config.yaml
encoder_mlp_ratio: 4
encoder_patch_size: [32, 4]
epochs: 138.9
Rows from expert 7 of block 5 of the encoder, named by matrix and row number. Rows with one number belong to one neuron. Each number is 200 + 20 x the weight over its row's rms, rounded and kept within 0 to 999. All counts start at 0.
# up: expert up (encoder.blocks.5.mlp.up, 16x192x192), inputs 0-95
# down: expert down (encoder.blocks.5.mlp.down, 16x192x192, transposed), outputs 0-95
up.153,198,196,219,195,216,161,210,214,200,275,190,200,198,267,199,197,191,201,191,170,195,160,199,213,213,122,205,204,158,198,187,221,183,191,193,185,193,192,198,190,200,199,202,209,184,196,199,196,192,201,207,208,192,197,203,252,201,201,206,202,155,194,205,188,218,174,208,157,196,171,238,189,195,219,204,206,194,197,200,246,196,194,211,196,200,181,198,211,202,209,189,231,194,196,200,187
down.153,209,209,195,213,185,206,198,141,213,196,201,208,210,200,189,215,203,202,206,198,232,258,194,240,180,204,181,210,208,211,201,179,183,195,205,200,203,200,207,197,199,200,200,198,203,192,216,216,209,203,197,175,203,218,194,212,200,210,244,230,208,237,190,204,201,192,204,224,190,202,185,205,257,200,205,190,200,176,174,198,196,201,137,199,204,204,204,174,168,203,186,204,210,145,207,195
up.154,175,203,226,195,233,166,187,201,212,240,200,202,219,222,208,202,173,203,189,206,205,222,199,221,223,197,195,190,192,188,211,175,172,211,237,208,197,194,199,204,190,204,205,200,186,196,207,229,214,181,199,177,219,221,232,211,199,172,202,201,189,193,210,207,149,197,217,159,212,233,198,154,208,203,213,204,186,194,207,204,228,209,182,170,226,199,217,192,191,194,191,195,198,194,196,210
down.154,225,213,199,202,196,211,198,212,199,201,149,192,198,195,209,211,259,191,191,208,223,176,181,220,186,192,207,194,201,174,202,108,248,200,204,204,250,206,211,195,203,177,159,225,201,259,251,191,191,197,214,262,187,203,203,109,183,202,199,204,183,214,197,198,207,190,203,205,202,213,207,193,201,178,189,206,199,203,194,176,201,206,204,200,200,204,206,201,201,183,232,197,202,230,201,166
up.155,170,200,204,181,218,185,204,191,202,238,202,168,214,201,204,193,200,237,197,195,205,219,268,211,204,200,196,206,207,199,199,200,207,194,212,198,184,200,196,215,162,204,202,186,134,169,210,189,194,195,197,224,199,206,201,195,202,175,197,157,173,213,164,214,232,206,219,178,208,194,210,201,205,239,220,186,198,170,273,217,199,219,234,200,218,213,210,209,193,217,194,200,200,181,207,230
down.155,222,198,206,235,211,228,190,234,195,189,194,194,194,232,192,222,206,199,145,202,212,212,207,185,199,193,148,168,194,197,185,200,185,206,220,199,208,207,203,191,213,192,211,197,208,199,198,169,233,218,199,172,197,201,202,185,208,211,215,212,203,211,198,201,184,193,175,239,246,213,201,185,219,203,170,189,196,209,200,187,194,191,241,198,179,183,196,211,191,195,203,195,198,247,197,190
up.156,180,180,199,219,215,199,209,194,278,226,277,181,207,206,189,187,167,218,177,207,207,196,194,227,199,131,188,204,268,209,160,172,201,226,213,193,194,205,200,198,188,201,191,212,173,181,189,203,201,199,205,204,218,195,197,191,198,196,184,200,200,218,184,189,204,207,220,199,191,243,202,193,216,210,201,209,204,190,143,235,210,208,190,206,240,186,198,196,173,214,182,219,243,170,218,222
down.156,230,184,199,166,178,196,199,223,204,205,183,201,196,228,180,200,212,245,208,198,198,217,182,234,204,199,199,198,167,224,272,186,198,194,201,192,195,198,271,201,242,196,210,182,198,214,195,209,157,195,197,187,196,205,200,232,203,207,202,211,203,117,203,238,202,202,162,193,206,221,211,202,153,193,203,188,201,184,199,152,204,205,222,201,148,209,260,212,205,230,198,202,201,216,229,187
up.157,147,194,216,197,200,176,219,210,228,210,196,194,202,203,175,197,194,200,142,238,225,197,261,198,218,196,197,195,197,233,203,137,193,202,203,208,196,218,197,206,199,201,203,205,204,201,168,233,244,199,199,199,225,207,220,200,199,147,203,207,206,208,205,208,218,186,205,186,201,200,201,207,217,214,245,203,224,200,216,225,204,187,207,201,216,231,210,198,204,197,208,222,196,191,197,199
down.157,207,230,201,199,195,202,204,195,214,190,206,205,200,188,192,198,216,200,204,165,204,203,196,240,203,211,199,204,174,196,256,199,207,198,194,192,201,215,194,196,240,185,196,201,211,140,202,199,205,187,204,203,238,201,263,199,206,195,205,200,186,193,137,177,197,235,200,270,201,205,205,168,183,190,193,180,234,202,175,238,210,220,199,198,200,124,223,170,185,224,181,197,214,191,257,205
up.158,125,196,205,224,200,207,225,202,294,228,241,192,225,166,211,198,204,200,215,215,213,202,189,178,250,205,188,189,230,228,214,206,215,230,200,198,203,206,212,207,179,208,205,197,211,193,188,227,195,210,201,214,215,197,250,182,189,138,213,209,183,201,216,202,190,193,204,156,194,220,197,200,200,219,222,194,199,198,197,243,199,198,191,223,218,142,196,242,182,199,197,211,192,194,195,194
down.158,236,213,223,192,188,234,186,248,200,208,177,214,205,194,203,197,191,187,222,198,173,204,197,200,189,213,199,242,214,198,204,212,216,183,186,195,213,225,211,205,214,179,206,198,194,203,213,239,204,185,181,222,198,212,222,203,241,219,196,193,187,177,216,203,189,202,201,241,219,193,223,150,185,197,212,261,207,175,185,195,203,196,211,201,178,225,183,170,199,200,200,195,195,180,207,184
up.159,197,174,203,253,190,189,194,197,231,206,229,191,179,260,193,212,181,204,219,208,206,213,192,197,223,220,175,169,216,201,193,229,159,196,209,195,206,202,193,222,216,182,217,247,209,195,191,182,225,240,208,209,204,219,191,160,200,191,212,170,225,213,254,202,202,207,177,198,218,220,202,183,212,189,196,206,224,200,200,195,191,228,189,171,201,201,179,212,197,201,206,197,181,208,170,225
down.159,232,220,190,199,195,214,186,231,206,203,162,174,242,195,207,207,227,204,183,194,195,220,194,186,217,229,243,229,228,200,204,185,202,204,202,190,210,176,204,193,194,175,240,151,201,208,179,190,206,222,217,213,225,236,214,188,192,193,216,216,192,173,197,187,200,195,184,226,193,203,230,198,155,182,212,163,191,219,208,176,200,197,228,220,213,194,219,178,205,221,176,192,217,170,241,166
up.160,153,195,207,179,222,190,222,202,262,261,203,196,199,182,191,199,234,199,218,213,195,247,199,195,231,212,195,200,149,242,196,206,197,193,187,215,209,202,210,199,199,198,220,208,180,201,145,212,238,197,186,205,235,202,208,203,219,200,203,194,196,191,179,229,135,202,233,182,199,202,216,203,215,216,236,205,201,214,219,210,205,214,202,199,226,198,236,192,201,214,169,198,225,197,218,197
down.160,234,207,213,176,193,202,198,206,234,170,196,181,164,201,207,213,205,200,154,199,199,197,218,215,215,201,204,206,218,199,209,194,200,199,193,185,178,200,188,224,205,199,194,199,181,197,201,226,196,200,203,202,209,187,188,225,202,203,203,207,204,214,175,201,207,194,198,301,203,191,190,203,203,198,189,207,188,194,182,220,175,195,193,203,207,220,212,134,155,193,218,211,243,197,152,196
up.161,205,212,206,206,221,208,236,173,203,190,180,184,193,219,175,198,177,239,177,201,198,198,183,215,202,184,199,198,204,189,173,224,197,199,198,215,204,217,191,213,197,200,179,181,155,231,257,190,181,203,226,193,205,195,196,222,221,170,214,243,200,155,215,193,196,169,212,209,190,187,212,224,154,199,182,195,143,179,211,196,162,241,224,183,200,207,191,210,197,246,199,213,228,185,205,215
down.161,194,192,187,199,204,200,139,235,195,206,218,229,205,188,224,210,237,210,235,239,234,207,226,203,194,176,216,213,170,216,205,165,163,225,175,163,180,201,239,200,188,199,215,232,215,218,182,142,209,197,213,202,178,167,180,170,194,205,213,200,200,206,179,198,213,195,206,176,222,190,197,195,213,193,218,201,198,191,213,207,229,204,203,209,215,224,212,171,210,181,207,202,185,193,193,142
up.162,201,209,222,194,191,218,204,210,189,198,181,198,190,197,175,219,225,195,191,231,218,237,211,236,189,176,164,205,227,207,194,191,214,207,196,196,195,228,237,203,154,189,183,193,192,191,240,206,184,157,190,183,208,185,190,227,199,183,235,223,159,197,181,176,197,207,229,202,232,180,211,189,181,196,212,232,214,233,202,223,205,203,198,175,201,215,207,154,191,212,213,204,191,181,180,202
down.162,201,189,150,219,184,202,174,207,211,213,217,200,220,190,192,213,208,188,206,200,191,188,178,144,182,225,199,189,162,181,213,205,173,211,194,207,245,189,189,178,221,202,208,209,248,224,180,196,212,235,209,206,176,178,205,149,216,237,187,176,206,224,208,233,213,217,207,218,195,237,191,199,200,194,201,219,192,162,232,199,203,174,193,239,175,244,203,215,184,172,189,220,199,255,184,187
up.163,149,191,208,206,205,99,209,201,243,201,202,203,201,194,198,216,201,231,202,209,219,208,208,193,200,225,197,199,197,199,195,195,195,199,202,265,196,202,200,190,189,197,206,202,193,198,202,212,209,205,199,212,200,205,191,200,195,201,204,203,169,200,172,191,197,213,231,183,200,193,204,157,196,200,203,197,226,204,207,233,202,207,241,196,237,198,203,224,190,199,205,207,224,162,153,196
down.163,207,204,234,202,190,200,205,241,196,214,154,197,199,211,196,194,183,200,187,203,183,206,192,247,212,206,196,158,239,204,169,201,203,177,187,203,203,195,187,260,202,209,195,195,181,188,201,202,198,199,206,230,199,216,202,201,200,191,206,167,200,155,202,136,199,215,196,201,174,211,202,218,214,193,204,246,190,185,204,195,198,141,201,202,200,200,196,200,230,188,184,202,210,141,168,205
up.164,151,163,218,216,211,179,199,210,197,221,207,186,203,196,207,198,211,199,201,222,194,205,189,254,200,194,193,211,209,214,187,204,162,203,197,195,186,167,187,195,143,204,203,222,140,211,211,229,188,198,190,218,232,196,198,185,198,196,200,202,206,194,219,197,203,189,240,156,222,202,195,210,214,253,226,209,196,216,196,222,202,209,243,206,197,189,206,216,213,214,191,228,192,196,191,221
down.164,183,186,154,211,199,165,211,172,195,197,197,227,175,215,207,231,193,199,200,200,238,239,188,203,221,212,205,185,188,210,207,214,193,201,180,206,206,208,205,211,207,189,221,201,170,194,180,205,145,198,216,194,201,184,200,207,213,199,217,217,199,210,189,209,250,193,201,214,192,204,204,200,204,188,194,153,159,176,212,171,203,217,192,194,181,205,237,165,199,188,205,188,181,197,219,171
up.165,146,186,221,200,199,150,199,204,202,272,203,200,201,199,205,199,175,204,200,200,200,241,200,224,213,197,201,201,194,231,200,200,199,206,193,197,200,246,199,198,166,195,235,233,164,185,178,200,194,198,199,247,201,198,201,201,197,195,215,145,197,195,184,179,197,186,203,202,196,198,203,183,196,218,213,201,205,212,197,212,203,217,197,202,223,227,202,265,196,198,201,199,198,197,210,202
down.165,225,231,197,200,200,200,228,198,154,199,205,199,199,203,198,201,202,211,206,202,271,180,280,175,195,199,194,170,239,203,198,168,199,202,126,200,199,195,215,225,187,195,197,201,202,276,197,184,205,187,249,200,196,200,200,204,198,197,205,228,224,203,174,222,196,212,199,242,204,198,199,200,205,186,198,183,196,198,234,197,201,187,183,198,237,260,176,194,214,204,205,203,202,191,199,209
up.166,193,200,210,185,185,204,190,236,214,208,223,197,203,174,213,185,211,207,184,223,195,178,205,189,205,198,198,186,228,195,188,163,195,161,194,235,209,183,167,194,213,200,197,191,199,198,192,219,187,192,253,191,251,204,200,192,197,196,195,203,176,183,203,214,217,194,198,188,235,229,200,215,187,210,227,211,209,207,249,202,187,246,166,197,196,205,193,188,205,193,222,207,210,174,171,194
down.166,202,197,194,223,164,214,154,210,193,207,215,165,198,207,213,240,225,225,204,228,184,204,214,203,201,187,203,211,214,200,190,209,210,188,228,182,213,217,228,173,168,212,207,192,199,219,216,177,143,173,195,230,159,193,218,234,184,191,238,193,188,217,191,212,180,198,198,190,205,216,204,201,178,196,196,198,190,215,184,211,217,172,166,192,214,219,202,190,158,183,177,198,198,164,204,182
up.167,204,213,214,182,189,191,211,203,207,194,184,205,207,193,192,202,225,161,193,225,149,227,182,214,170,211,194,202,188,181,176,161,186,200,175,244,216,210,179,203,185,145,179,181,196,214,206,209,195,164,208,229,191,213,195,205,198,156,217,207,191,216,182,224,220,160,246,203,201,186,257,226,167,200,197,234,210,221,217,210,222,196,176,206,202,213,195,169,181,214,182,212,213,186,197,167
down.167,175,196,165,179,203,186,198,202,199,216,216,193,196,177,185,226,209,195,226,168,193,195,151,209,189,203,168,227,195,202,236,219,189,218,183,204,192,206,186,207,241,233,194,227,201,247,219,185,236,233,212,192,198,188,196,208,184,234,224,189,228,226,192,233,216,229,201,174,229,218,189,197,214,197,212,201,206,168,224,183,200,205,224,252,197,202,212,207,197,210,202,176,200,223,165,175
up.168,205,216,178,220,221,175,218,175,207,199,226,206,177,179,210,161,201,201,182,198,235,182,190,174,203,186,209,176,228,193,207,209,150,173,206,204,191,166,186,223,206,182,196,233,200,217,216,190,205,212,216,174,207,190,201,201,197,210,131,203,214,165,214,193,191,173,182,207,193,210,184,202,206,195,179,221,186,182,183,178,173,214,179,147,201,167,207,237,219,216,219,188,225,208,188,259
down.168,189,175,171,189,201,209,186,216,207,207,170,175,195,212,162,241,211,203,203,217,169,201,188,234,210,210,201,218,180,192,182,170,192,214,190,181,176,212,230,178,199,202,188,185,206,205,194,191,192,246,237,220,198,220,207,191,191,176,235,225,166,227,181,206,239,217,205,224,202,205,200,202,161,201,215,200,160,192,214,235,231,202,192,239,226,228,214,160,187,180,190,229,185,173,195,133
up.169,209,209,212,201,201,177,217,172,212,199,210,198,186,180,211,168,214,179,186,184,243,213,191,197,195,192,219,214,234,184,213,194,215,173,199,217,178,176,188,199,215,180,231,209,173,188,223,199,208,173,200,180,208,202,178,221,214,182,163,186,215,154,177,176,185,174,180,207,169,230,171,204,213,203,184,215,225,198,195,186,168,203,205,166,199,179,182,235,215,237,211,180,204,224,190,243
down.169,192,169,199,188,193,219,159,196,193,209,189,173,210,228,191,218,186,211,193,207,159,217,208,214,196,199,204,195,194,199,166,185,211,202,196,151,196,208,212,193,201,185,181,189,214,191,201,193,197,203,219,238,201,236,204,188,199,187,185,200,183,206,202,204,232,213,230,225,213,190,202,216,169,209,231,206,186,221,190,217,246,195,177,221,227,230,197,161,206,158,200,208,171,188,178,161